config.yaml
model: "contrastive image-text model"
dataset: "made-up waving flags"
train_examples: 195000
image_size: 32
crop_scale_min: 1
horizontal_flip: false
tokenizer: "char"
vocab_size: 30
loss: "sigmoid"
embed_dim: 256
encoder_arch: "swin"
encoder_norm: "layernorm"
encoder_norm_position: "pre"
encoder_activation: "gelu"
encoder_mlp_ratio: 4
encoder_head_dim: 48
encoder_fused_qkv: false
encoder_bias: "all"
encoder_qk_norm: true
encoder_layer_scale_init: 0.01
encoder_parallel_block: false
encoder_inner_norm: false
encoder_moe: "expert_choice"
encoder_num_experts: 4
encoder_moe_every: 2
encoder_expert_mlp_ratio: 1
encoder_experts_per_token: 1
encoder_shared_expert: false
encoder_patch_size: [2, 2]
encoder_depths: [2, 5, 2]
encoder_widths: [64, 128, 256]
text_encoder_causal: true
text_encoder_width: 128
text_encoder_layers: 6
text_encoder_norm: "layernorm"
text_encoder_norm_position: "pre"
text_encoder_activation: "gelu"
text_encoder_mlp_ratio: 2
text_encoder_head_dim: 48
text_encoder_fused_qkv: false
text_encoder_bias: "none"
text_encoder_qk_norm: false
text_encoder_parallel_block: false
text_encoder_dropout: 0.05
text_encoder_inner_norm: false
text_encoder_drop_path: 0.05
text_encoder_positions: "learned"
residual_init: "none"
optimizer: "adam_atan2"
learning_rate: 0.00081
beta1: 0.9
beta2: 0.99
max_grad_norm: 0.5
cautious_weight_decay: true
max_steps: 10300
batch_size: 256
epochs: 13.5
lr_schedule: "cosine"
final_lr_fraction: 0.1
warmup_steps: 1030
weight_decay: 0.0
Rows from block 5 of the image encoder of a small contrastive image-text model, named by matrix and row number. Rows with one number within an expert belong to one neuron, the router's apart. Each number is 128 + 32 x the weight over its row's rms, rounded and kept within 0 to 255. All counts start at 0. Numbers have three digits each. After the name is the row's rms in percent of the matrix's.
Before each expert's rows are labels from the 100 images, of 14848, where the router gives the expert most weight on average: "patch colour" is the nearest of a few named colours to the mean colour under the peak; "responds to" is what is common among them. Only what is clearly more common there than usual is listed. The data: made-up waving flags. In brackets: how many of the 100.
# router: router (encoder.blocks.5.mlp.router.weight, 4x128), inputs 0-127
# up: expert up (encoder.blocks.5.mlp.up, 4x128x128), inputs 0-127
# down: expert down (encoder.blocks.5.mlp.down, 4x128x128, transposed), outputs 0-127

# expert 0
patch colour: green (91)
responds to: green (85); teal (70); plain field (40)
router.0 099:123179078135147121149161120108054094086111127079125130135097126120152093103195147184145123050164110078063098160153108039070172150153173088119074147147140135139166112125104120130168131126115107072158117138148108129139134127115114094164118128199173149172114098152122120143136190094111150111106154091089108148092097100116141083121099107102152132113153157156190117152100099200151152184128
up.23 086:097083155118184083102136088106136108129085162071193118137199129153147198137141141103123120106160169144150086150117072189163184116166123102113133132172086119141139085157106156124103173110088079083162122158126122107166137115109099088104125130083151158176126157165125133136092162116109146105148191156090098147151136095111131128122084094119069037161109090202146130158172128157143129088145
down.23 073:125150126085087131148088065166139099129170115099144106138124084095147162152144146101124118118115129122101126079101126136144070150189160143171153120132136187159109091135165113159150104176167203162097127103113172125144106073105181137133184080118137117141084110166169196128126226132069098144157048135078150153146151089153097175146131135151134173097132113106069161080127126158124160145105
up.24 079:133115159144127158114162075090104161116117175144134151152093159088060160080115144127074158131087148100147128111050095108203110156065148153129107088149152127149131154102167121160107165139117141130097089140141091142126102141069136103116110115133168142113142134159111198153125092135105105127164104157091190148139096153231140143116179056162124135146074124162089133115109074076163159108075
down.24 067:152152090129161118169134101096090106116113155204128121148113133179122158080152107140133142125185118169082167160112114062059144153167122131119099113071173133133195075064164141175126166119130169101190138103185144094113146129064104142139162142125102123162066077128136135200135179152104119150136108080095111110112141092152126127105133117111141153139165116071158127181101128098136171197149
up.25 088:126100139177161098106100091178146142121092128105157176137136135152194112126102100126066067143133157109150094151140171113152159145083108114142111119186119131106114124202139127155097122218113092110141122157141123136124121105064077064131158115142174128170107170155127189106101121109142124175164106095107127128195095114198113145083173083135105059120091119145171147189202124110137138120131
down.25 081:163137131135127154132131148077114124054195163185110146102145087166137165137166156153121145078114104155095166173137156101112124097168110148138157148136141109117115115115218131144107095146123175163179105136145141131080129154121104141102125109126156170144066097141150199124111156116102090072183088091072110180133161086135104193137124096143155219099129160073132131098099141147099176181109
up.26 095:130110119114086139145095141148113121106140096155101125138139152179172107120166088170117130106109108083106129175085197102097105183170101122132168150172125066082152123122141170044137075159102102074160158138092109156107118078127099074148109075164094219162129123070142068140143156100135146133096101085092184115160172149145102122089176081131093143151135112124123123146104151142090158101178
down.26 094:137146097171122109100143186128123119052124142130132144096115161122114175190152099117121128054131092144090124193113166071099137152107176099146077178126122091107169138123131134092082122112098126096122132172094130185045153132123129158190100148138135145108176143117107107115152195064106133149056122102124219109153156142149107116153157092103142118077136145121187118096118098121178160096107
up.27 089:149087151157146078123113077113132154115108091136116141130110120140184093187171113131131081103206153072051114106155127091147150146154085103155157165140145169151165163134144167127108096183138108092117127167150109096154075103077165166158117102126169144111033136128108170140122099165125151139167162114167110116094100095135143141112155098102091099128136140145127066208130139108149029128146
down.27 088:104118080164134113161148100111166176177132162141179108118099161122123218083135177139084171141138162213114175164162138140125120091176167204112145089107093111150062151139136116183092115123149135146064129077131165121063118151137115107069101134103067104149112154155120172103138151107144143144106111178132132126127135128129125130127113191143083110136070150091068127102072099144155159118126
up.28 088:166099140123104116163134140136104098155103079117089106121132087121153105157186128081154073132115168095117145124172130112118191125146173037155111164123213134153121106200072107123137142119125103051107174153169132111130127109184175094166141141097125107098153153127061119079156170155129087145165141140162060107106127150136139100108132124082100144128150156159080140191182135164131088122172
down.28 088:099130089156117179162123156130145146155171133114176064101113133109162106089081131104098186125146131157147151088119112151181118076132179191146116060183143133147148137149137112100143124078111158158093136110142082128054074120153174144114218129124135129109157197193116115143086171119103104146207119106142118156091182139123127149163124105164139109129146133090147198130109074142072131124115
up.29 081:150175105148073177095158171100146149114115099125135112163118129097100164078142112066124192144100114166146163156078158107134085137111143168084127115098094139129096166113107098151124112089090092193083141087151112181100163146159177186094140170093053151137114122154192157170080152113078095086145140151132147177123166126122117144134117103166110138112063110110124164063091170133134105113073
down.29 078:142140097144147060140109124160149123131157121149076142154132093164112121153147071160130075144124112077032101108119111109121133145165130085127054149165166141090181101128156147169159156196104174091192095144078109099106076125142159118157149103184141119133095113085101111160137194125136166112127121093063131147093122132170109138119146180100110073160160081167126106160097148099133134192166
up.30 084:126121164126049166155150155139121070097128153124136127162107095138133106087136122089113097133076130121074141155149164116201172129123140167152181146102087095116126103133126093083154109104114165135069176122097176190115128119156139165146135081106077134104117065141164153122124111103106113087173088136176088143168163099079148123150103140130157221061076074078148100113111156144087137154094
down.30 085:081168106175157093116120141114123137109097092069124110196115153158123134179113087157175130148147131147134132189106093115117158195144108073071098165110159115110195115159149124137154090174108116104193077173132139094081078101089114123165177168189139157119147137090126066110132106110167157159047147110098146172095114143141103134133141105103134106137168152167097100150074127098160129187133
up.31 086:170105172143138132137173101222092073128149102105130163138134098150123096158130101099075047158166109140067127112081124097164160139066126114155132139127167127108121177123095084075130150161064135074092108152152132094155130116102174102116143114127142114123132192134086134137092148152095095108199124135120086072160112164133141085094141125066128127133156126171140065182129159129087067105110
down.31 087:092124080145143072196120097092132153088141131104090072112114096158138161103114162149088175143144146146111175156163155161096113117187164164130111096132107107189162085088155074117149134124108115160046133092129122108053110105137062126134166170122142103133140075154074178124117155075141177111104130125125148173128146100154039138179105096142143131116086146104110180101183109139139139162116
up.32 085:095087171139182109116121102150156118090073102093118205115169136108144109100081121124077058145170095065134094169148105130178155144139087085107140094160107117065117081139142079094095174155108164073150077127184127122109086126106072104133152136144179127138117170153110164120105151122144097210146070142088090118151109121153162153127153133111111055125126097153107123147138157119174136077116
down.32 082:177111163099120112108120128108118086118086159147141110100142144140138183151121158124131126126076104174075116107156162129094112109147149088125150107131171098143132078134159108155202095148135172089117214148143126078129136084159186105182144088101122141098143077090143136167097142135083083161138074092120121102153110137066094114143119105176157181128161067053091054105135131090157099193126
up.33 101:187149098082089153134133128152112087135127139151159135112110127087136079136180122147086077138142098151075129086078153120149117136055136143149161086154122132151122165129139114118079132176167172141092183139141163072101149059076153124096155094153083140067109153164058103164049099149127138175198140155156105113122151116131141129079184137095101147137105147143112122192048140120118136126138
down.33 098:083078135184200145179083096094144122102158141123069142117104143148189167153109110091094124134188147157140097192112140186182161128181131124141163093138144087170142076187164089146123110133104154092118094133155185088129168117108128107087177165097133145075152185089105152066071101136133130133102146133125084150141129111119083129122133110117094139204121102108102121098109119101105116065129

# expert 2
patch colour: orange (51); brown (46)
responds to: emblem: no emblem (74); orange (67); brown (66); yellow (53)
router.2 099:136088128188068118122151162149170116193136155213087142125175145193115182163123121070141112155105111179200070070127132175124111156111097134110169142126091100121101071111131169141094117097120090132124142108065161166147168147157069162159139158140083156140117118091100155136120129112177133138093150159092154169137160126138058103072164140110127166119122078111124120092097134110117147088099
up.23 090:137107144144138115088080119130123176127056112161115171181142147120110156081116115106099137158108150120139074114178097143097109172145137098131100099163122173147116156164099180178163067187120139116211125130124120124108058103168180103136179156164153150113170119089079116132122156161160164157108133166137105181143047085085148114111109134180116132150199110119109071112167147096165122127173
down.23 084:112115150146135129133131145128119099140180163137087116103133132140147146166112121117148161103106058123087158118109101140140143175032110125087120139162142151167146184087132118119161131143103123158115126119086138208162198148115112135204087126116104171139168140159154166128073161102089045148100120101141110122110128099076098111144182137192134175166087115060078075080153112128155065130108
up.24 107:146073118072142091160109130143200131120121085115183116142136140078157043182160157217120111131148099061144128168132120115154136094102100084149151103132164114075074117126137166122122098149153118148133140128188152097182126104080122117119098101138119124093168168142138108106107077155139091148100157154111049121164120135154159196136141116127114125174121138204058121133112136091067144112143
down.24 128:122149186157126132129131065171126150100123099068200154158106121134118074131153122159100128175111150064106152164146169098160167107192148122127182087169226131065098114171101088116166118160198157126092121149175106113138071116129108069063133116104146098117098099104142057115129118147148082127108065152119118138159144122162177156126152097103137158105144139155116129153109135124150102152097
up.25 100:115095198158120080139114108087144086103075136157165144124172141112115082179102136112129083167102167149139094121082076139181072100096134150090096101192108131077114114114176121147063127068153110105145176114121162104133127165147155120083151163068098111098109092165144125170104102127153213116162166152120129140171131126070153143081159177121105092137165104164121088158144140116171136090166
down.25 114:127152135184138069125127108133142157166154207122076138134143148152099161111142104111058125158125106131111098138169162099088135166144076110152079173043111136157127137081126174157102142123115171113146102123159156157166131141098170106153136110167116114188146140097173131096178108080135118122104107160090178059152113075143084120075125159116131147089137196118143066103176063132131168078124
up.26 133:160150117098127163156156154101096102120174176106102104057056074178126122117142140072107136093097117147123115183120174160137127116132203150126159128111122136084142142125163078097134101115117152139083193138113092134096146113130119149105110127042124139138132113156112123169121141132138105046215114140162133087102141174074141081154098138152120119144143082082193104112127088121112134217102
down.26 121:166119136095081146159124186072124154074130156142150112114152142129152085091187161138157154183114144158135151142121159097110095124171143116161173151109118114084081157112197145150103139112171157149154155163056145085074112163107122156116212099067108060119162067116150144167132095119087201128140080113087136160179097099113124128145135148113127100147124136085131080071113106166141161160134
up.27 084:127183125129127137123037115127124138088132087125143162168132109135087107085144168181119137112123107091110133124181178098077158115131081126095097186085116149118096141128076176169116120155152102124250118155195049112139113109129142099170156092149161116152148150112108090142146104162120158157101126143181174176135042105139112112113139160101114092094125156133106078138109155158133169126151
down.27 082:109128184179148114096159121146165156171131137103097131138126109063120147110119119132155115155181103162197138131111086117151138084122118176088130131192105132161130143112140132112127105135072053152103084131084169156204198181079077155098152201115126091142090169154158203121123130090085099110104167141157128078189162090149103136134175171154125131139120161145128091110130119144135089139089
up.28 096:137132147145113130150105096157109131107192172157121095155078039086133172134138101152089203142122125169080140152119157086117095104157093104127151132018147145062086160135089158138116145163123148122114163084127111102076134143118162108138084150136116117116092146187117089165088096157061161120117098138174132127149165165152136113137174137112177174166093200086137146133163122123142132081099
down.28 109:138106116096186165130117124132111100123086056117110135098099105120163110176160147090175077126141124114150145171126092117112139112142087079099139116138153167128141050182097150150131066132169129086193114163106138068122099105114078068095160181155168125059107134121059120128160096141165156120116166115125122175150110119108150143134100096037103053153164122189148129125114149139101093138145
up.29 086:084161137126140173112124102137117071122128120168115221155151119081116108126123114113157148116125117133113026139118136079138080152125124154085061152073128094115139111170095162206126154154084107091122031106157141153158156147131124104159133106159116156091188133129144155132144148100111065159106100147196155129128091093127151093099138148151138111093106080116067089088104147165158139110076
down.29 089:092128162119120090090120093195146135195080099117123167179143157118091151086081115120102114171123113129153167066107081194118141109127107131106134096146143129203120157110086123153176125171116148150134126136149152104115145069059183085119095141173119106118122174104159131085125172165119101158086152187144085065104099179131150182120165168150130085141122139147097117179146159141180086103159
up.30 094:110133177165113135106120098117109121158153172128116172146127082148117157119095129114121128159139127133107108148190106110143139101098089144128092180066109077138146132131105087144128143139085089058110088062167156121133142117091125108131094190112118108064128147142145172093194133115098069167145182106186137059100044106163098071098127192175067144110162145136129080173135107125118140084126
down.30 095:164162155110142111099151103216102161113096077116169181166133146132127125081138076170120140174092129114107135124122126132112149105186105096102143141148126095163054133101070168135104106164158115128163105182155066085122098096066138051105079112170085126112092146104178096131088150165170126136070124160131093107116108115116150165105113188121184143062107131190147092123110097127132126147130
up.31 105:087078205132159103109115070079117093084106103116165152150155074145184136116158147147114119041136115096151120143107105117125148134110140056124127108156142162084179136177173121092164143160086145099163144127137128108175119151118154157194148099073182112157151109167213186151105125119095162119137153097153120074155074126105165127101108103159120119158154132127197099140171091157129101141141
down.31 095:117125144110220155159175120109155070140141141159095094131118104057148168149100059105111091154152135114136081145099101123182075169155144147096078099128084132099129143122099106111116137123108131148101093111154157136177185110081131170168156209155125084130109182142132196123146130087060117130183155118175072109194144090167114162161181153117121115139186150132123113111146110120138109124127
up.32 119:099101165032159047148120142117116130104160107083189128111125151092122094156108121211163127165117132117125120165125136109137132072156140092132127108153127129072129103153137144116109131121187147142142110145156137112143091125106191094090164111119122072112165180158168081133119100166108102156105090133099056053166118138144212201185134144134100090135156175142104102160116110138110114110160
down.32 132:136119200151171133156111062127126130152126097083157151151108093143130112102139103145116152165139147079095088150157135151172169090204146119160116080136211143072112093188093097117173141136190173100096126109203128078117069106119113110041131117118122057104103124130117073110118111199134109115129066129154090101147144140164168137140135136136117125117126147178102143163134114139180111132103
up.33 116:069104192016145091150135126086101102119112092081171090110112154112162105125145158213132144163122124077120147129134101122179179054148136096125098104156088138105110102089137085113124128113170150145133100138166128111158090116096199132094116137178125087140151178146161079104128127137137118142131087139100077086179154162117177182166098111145103077139148146160086135188150137140139121126152
down.33 134:116108207135177159165131078113119115149133093093176175161090106122140070103149113155091120147128133111127112163138141135167120101170121077127138074182193121066082093207080123115141150155208128106100121133187137108146076090137125123041107150080104078105085123094123091131100096183142123132121092144146106095136139134148183147120094167115108103127114142174101146182104140164151119147093

# expert 3
patch colour: black (52); blue (40)
responds to: blue (74); purple (60)
router.3 106:124142147101172147083097124125081139107159161097181113116105103106095146071093132150116199138071131160093177146115177115171087092158148164155103099049167126118120180171116140124131130131149198179105133116173105100083092123142173097097129079097118092118157123137156084140122109163110097119141061113145182122160151153093135173161104082212139127102094167048102157103141143111137128143121
up.23 096:170136168120173133140128075152118122181121148098163154070131064139157108074136159141102147169138110102147088167123116158112078140188157074157137103165173097079102131190113131093176124117160151085157172108134116094126091054111118058101132121132136148128105100166107088170131073142138123170125142154161116098107086150070142114050137169148113092136146063155141085093166071144109123134160
down.23 085:109158082166094099122140120159169144149179170127105114074117134173105208110042127115099199134119167163196136071140155164059174163134149130132107096096146090143149149112096092099100120137165141129087125098173115138116149094118135128134138122139138162142139148106091153092121115141147092146160139141158170129106134089134106095079164152159077050131118147050084097103155096170119143049109
up.24 120:126132128133130119118172091129120112099041135106093128118117086163114158138128185150145123048166132107100047106224102127119218109124134105115093149184136136087200105130146124155144146150101105108167124086129103127145123114115117143142127133123179097165130102181183170074187160101103134144139197126122143138154118103150155088110063140137150134096180123148169140117180085169171110127125
down.24 137:143075137144120122147071147095165148173123110190110130137132146153131140151099115115117133162165146137204125123096094165140092122113114070128157076126133078121122107160146140090142120113129088108115173135146156075157130073160139120074115139158033205124099147085060108101139141135151117159111132157157097113084098193155131119056181154108066102193129092151073099153107160113095089094132
up.25 108:143085179123150108116119139104142157117102106109113120091104148165196077131115136084114088109145129078126157109106077140075113106180185093178157125149195154159091129173140090139209079205138162157143151119115158099143050060112151103141133099133138121144171074105153106101163145141164100092121146154123129112096047170127099124160107107180147131126134147100106110162156165122146058132157
down.25 091:144111075101166140133120139063146195128084128125148078109088117104193176131109161078169194120133179174136139112123104140115112164138105157090129099158082103127158125116188093078148135137163135177161142160079113106092154094149140130133117185083120136137096121136053131163110157128123156130092177117149113213186156114167142161178110123138132136139074153068087168046123134134130132143122
up.26 102:176135157141125145109113033129129169174127171144115127138147176154128154095114173129107118145160093172129086143184074158064128112160175090113142124146192163104122136199163069145183152112155127115124156064121138121079102093112119108095126116124146132122117146130113124097142131169193117123209156112077110072098072168094121093084109153158095081117171116103157135146126058083113119136141
down.26 099:117120137168158143079166156109081151137093108127144093133169145119132199064040108108121174206132165154158146133154132173098077109102098166123061079105162123132170205147126112108163193143124141167096156128110091123167187126193113128128119183106108135113130116091119121176124136130122109123130141134192150093152028143127100130115158135115083125154116109122085144100162096174136137115145
up.27 111:130124054134106128092180150121168104136100117203112089119147189093152122158139132124124098105138060120146083064103140120091113180095156126093216136198077144162109122128130150150134058138116113130172139180037187133121206144124092122205154148128115149141164098136126165135102160124148122134122123143099116175142101120125102130123177153115130111138146111133159098111127144174162101099190
down.27 132:142113203144217152145090068141111143102091124089167190160109126127141132096108119155136110150129137106098159165154128114170202126136140120119129106144187083086101091179089085119113166150174151105106162128182144097147097118095172107067097138099100107131100145108155070145124070188167073140110148108181082058124161155161160137122130085163122152137134130116125168171134141108138107130061
up.28 085:149153070143121171118169137106094110100112146130140128051114110157164105132157174054105135129148118135122127170128157217158123156139150170092106091174093131105147060123108098101138173087117098125151110130110127142155134125140104113089142170120148174084172097128076131132169170119142089079147107040154147177080147178079144063126102137112051113131082120116166163156126101099120180134167
down.28 080:061093164118152050129123106104128175192168108127143095122110164116114141078045147119121177068108142145148103072135143146152114106171105188148109131129119141132166160124127149156152179088112123157108095108196133129132106101196149130114054152157137127186145138091135112144093199102155090126110118130144224069111111097140099149070077157153114146135073135120134146145118107118146123134105
up.29 099:199138182099127137148101124176188139188162119110094161125196112147162083143104141079058132154149083139152143103107179126114118153150160133182202155139120155104090146180080138115158130142108157136118159140106115105145117126056163124126124072128141146118154100113110115165115105158108141125137114156092092129138061118079124157086166206092146066129155100130099040127123117128074120135175
down.29 097:126121102160119109174070202109118175152128122177102105115125148185147123136072092131103169180182178174166133081160180173073121114118107074135164136146121096160098127115161116094094124136182125102177144113106151149114095103183146013124156097143106154118138173086054108073108135126129139125103145149121114174067095157146106113109127115174122091125132134138078117126154109146093153118168
up.30 100:147124112139121083151113163112149165094098109106105080099139180141192076137117151129075124169104179050113165112139147171073098113188162141148147158125128169163114068161187128132224115134133136142145114115164101090094091066129149091142116188126126102141131090125089108107146146156144206089093118097149129123081111135074124144163054121118137111142152141106107106149137092093103093123194
down.30 081:142116114141165134142132107112126146156111149159140058134090155110112238119114150123153210075157185182119119106141095148143095180136087144099088124102118127105177076122171163140106085135126110196131142129101126103073159134180091140145106126128188089086148071060091145110145156123123109133111079130111137212159124101120095146159126118182131181174121145102110136080114114101151138093088
up.31 102:061140200170156115172074169085109110072162198093078144081150106170144103187116180124128146138138153124139118141133144101072104147187124128179122189088169144129136119111146107108148124119143128102150135144073159102152152093153170155135136139113133140104174131070108164116187147123090142119104121066145168171111120141093084096095154083149079117114139128077110115138198118124137048092148
down.31 110:122145131074135108100173106138137057130061122156222121187177125120112112184173111169146075100116052096042112146116088111173136140116168060086136093146139159137162082122119154099103113182117100100165138138147137098154140130088090127140064101129123107139084102101157146158104120149124094153118171147084081102167159137153172131144124141122180136126119114174160074101122140120168162113124
up.32 095:153116152137138091177122042161086163089135146117137171107159135112148078095121158117091156178085163160136156149160133147121114126163140144111152131128138200054153124138104137137129192107100109101105108092160130084110086106171151066094135135133129083163094147092135102134158140169163129116170086068108127088098130150048142165097132139122182080103153185163141135186119080103114060099091
down.32 089:117152096160144134143144113132105169117153161151135119158137119137167157125086103128143151134147193175181098161118100093164116157108124182077095095130122076101144102120121115106091191135050026102143167106143123161122159173163081161120086170112107117094146056086131146167108145099135136121113173115157203169119121100127104134069187104128081132169115107128163184121156115073095156123082
up.33 103:155122165112166133169113068091140139110132194079101154117112156149182104092147117161085107149164055164114102170107093117058148114206140139161162112181104148117125137133138129085132134134154157089146127145105177113128111044088095032120146123146162107148133097200112118129142118169147174163133156134126106071121066151127151161118152169109123140159168123129163103095110057118115134122180
down.33 098:092110127164129151154148186088132135140164179176087103091128094141096198110069093102118222151134209145152099129152108152115106112144090164100079132086154120131078128130135093131142122057155136145089138086113145115153138132189119129077078187100114093138140165123143139072162161109124168137131174144148118134103157077123125125094146140179118077089067145102057114124170113164110138090124

# expert 1
patch colour: pink (46)
responds to: emblem: no emblem (78); white (68); pink (54); grey (54)
router.1 095:131083156118125116153095084134161159112109076111117144136132141105155084178099142101075092183198184108149151129105097164150164099115079141155156114156121166138131141150151093111112155124146156109130101151138156128134076110102155132090135151103153110083121188121120157085118063114126142142186168138208074077113073104153156140121120155105084073172145119174113131196162130082101059076189
up.23 093:143091114162108134198135100160121150116134125155130097127164089123161150176180106135160104074161092109039119154097112157175112168159154069133145125099107166127192081098175067124116137094122145077136041148097131141140138099115114147128151161145168150138024110153097147120136147128160121163143117117104100150125165126093133105075150093071093096122106123144152076072092145069152110151152
down.23 085:118091143132114161108054077149152117172118049168188148140132186154145160111085099129122116134105078160114104070126081150082120126186122116192129087144100169129070196177153192116136115162152105129129187117180112075121071107097129065108087123130124103153116168056153142110137135144119093135126142107109103160116091153093166193108119096127124095158161133130128147113130155170087128151121
up.24 102:118098149211143087114128094196112158157118117137122181194128116114162156119114094059116165139086157118103111096162133127134102183159130161141088129142129153125168161150108137113120113133094146110149034066158124128087118134142184130093110169188134036148174134118142183075170118081160131124115135163139151093166132096130120138067114159153141151107065179111141112114147076138177097137125
down.24 109:136110078136117110112109194136181154192079099222077130152150151129054196163142124132131141119131136120142110084158101157082142142102097123113102172106092119176122123068124197203177109127106106152148116063091156155152122136162109107163087154147156157130093120131115126101125131147138134147068132167110141112102085106097095164136113141142120107141123144129099041150135175131132129040153
up.25 085:115055114072081117114162132147128132173147170169084111101188117158181128118126087104208119151092107144127118113150150148129125166132124105121173130153051145121157095135139150108127103122071097135123099104119109124156143030157158113166113175161107112107172147137103188085122144142127157122155107181161177132116157168061086136141118118083089080114120126160167144077102110143096082063181
down.25 082:078081131105135132134100135113112104102089095126171143126137111104147110133051086118145153089142116169154090104126127164097112157188168056171161142118128163170137064149138134096162137134101096116150123143159128063106170143138155110152132097144175082121092166148166118178115149148081125096092092103129096083111131136098142089097128117182156121178142220089207175139149101176172091078093
up.26 105:089129175141180146139103128105133183163136134115115091118124139076149122087074078147133119143112120092110128111182106108119087125177088113145132130122138134197114147195080118135166122136166193091115077086176139105142115109154167084124078160167106067096202148076143096129176163136136096151081066172153111131145130118099135158125115139199114117148100210102088094107113172136176118099148
down.26 102:146096113176062069140076128103177119176104145157119098155109201217100129118138107115092081079122163117096132077149131189092187109129163135101188151166110106147105110104135172130159106137048136091107163110094137196125149129108105113125162112106137174148062145057119137111112121109142121164126179184124137128133068143083092136101111154136127158146157115144182090138101132148153137104130
up.27 101:152168126190121143136113135146138091098158125078085037088164115179122134141119081091121122091173132136141109128092132170183163152087131137116162119099110130063160107070151058059070133118020107119155134149132082115135139152132115117136091179099122190139116103159101100140122162103115142123130119109154143152162177177114099132138147124085087101151052091127189099108128138159148145122129
down.27 096:096099113101132168068160135121105116117081102115161110131149134088110122109171160138148066124152106138159101055077076162064075121149122151135120084205160155132130161100155165169169185139119126134143125139122097031106105128150129149102148112097092132119148142079135122183086150130142146100119098098116158109103102120101145110087054129113149087191120171098097138169134092156123081189194
up.28 086:180103147143122099118084090203081109124118165195182126107149162090130174158187107129153154120115091124092107117107108093108120139096190103140164159116131099082126098128132165116044182110135125075142146138118140155089078108152163125109137117115079090155137107107110055151129132102116094149198110090112159162110132150121145120155195138060062100143095080163147115101093101070138156132157
down.28 086:098122144100077158101150146099113159123175056129160074141084146127093137118070143154131103107105126082137133111097147093133089113151084074106096096225120142104177121121109167137137115092135078135102101091147115100169110056163103130166117116191069109138101136107156160170021136149113125129111117100073165132091158141135107138155161099138132136159138106123129183122145168163099064162079
up.29 108:094149136084143082139130169115112139120153147062161141090043119124122123102147106135099206120087121089134150164154149088064176083165183155207153142123123126132118156146147103099188121163183130172163141112168112105133092124084168105110160119144160110128092149125178099158133129104085116116083125091095146117118109105141101142158083089191171196151177184121128151122097165107167152170096
down.29 113:148174161231129175109104111189144070149106115142109145131156126118065121131175125094142086175160153106134106132112114157194162184088091110116121166121136101157091120110079096148076103083125108100108117121106129173146092150104129106091077128175083123120067113162091121099147129114126144164168145128145112146099167141140146055097154151095087138090136078189122081169092141101168137101066
up.30 105:104128086178142093144112099110119144099156119055060061080147172159166120204130157095118167100135151170125126092135120116166150107119152142155136156139075121130205037129126137093112138105075088122125079123142123122193153099064087105138096165114161148157129097152142158141157149079144123072109127102104138119159132086154072126121126123104095125116083182159203125149093144122084132096149
down.30 118:123176077140098130117091157111092166077130076097146083069161124093143100146143120118172184097132124118106164174078105146120069085151138187133105094136154119163184136097169079089183182115104133148102093125132027115097149167157127141112138129106116141099144117157091083177152160066156127114107116071179143167082154116150075127091148096118125128107136111153104148131086173120073140144168
up.31 097:084091145131116081123141196112174162183142140117085116117135149129189157143097131096143081150119144094160159088129093102075082137155132162092174176128123120147143168129118092172150124154151146162129093136120185110126134124130186101091192149135115093105168167082114165103159132155085178095083139179047143177143122061129105134125124125115132146133105090122040066106125115174106097159175
down.31 091:136157111145061094067125139144130178168123139143077147133177170175118107126109100144116148083094148105068168084129146147113145115116150132167148107077153142081170153074136132150164156170101105121121104084106123214114130149117160144162096094165181130176152111134116111157150153073157132126170132077111171083066073131100102142120130137111132192077183149083175112161151112153107070178156
up.32 116:097149109080094135139135138180125094111175127113137149133162146090128121039141140116101075111139090121119109088098132057103123195137144078154099150114070156102082177105142098105167104202124175154103128122098090155118135151115158186229122072145152118152184152124174108117095102102101142099128109120134167143161120092166124137152107121136133165090199152111106114092177164178151121157091
down.32 119:115171166160150169137132125168117155136159092142207190132097099114135182114077113155152112119133141156147116120117109140170148129111166075117086100151153116092130149201084114153054121192143118127097153132186083096112077098139151137094078143098093123105130175036067100109072116157112119138190136172158113147104177145116157144122129162149087083109109097174089138119085104120152159147100
up.33 099:156134164151126142177108130091102127155127123113111105129091070162154107143141153128160115134111134071125176092111094139162185101164150142135186167116137177060152120165109098136181159148217098189128160133116066124114093079156096144117132152147158100107064122126060063174146117134103155098138107121113143169079149118143107107129148118047146069106153133176114108158110169148123074106067
down.33 103:123123139169079140172101087114053165124157120126102151141133083132080110177142114113131128163092164108115208126094081171145145167138145166154202131134148109094093166109106108116108152104123126162090141075103085177086117165161080200107170091096155108116158123159121096144148069112068179104124124166147112148095177148193084106096118113139186172119100160115137153098115144119115082114076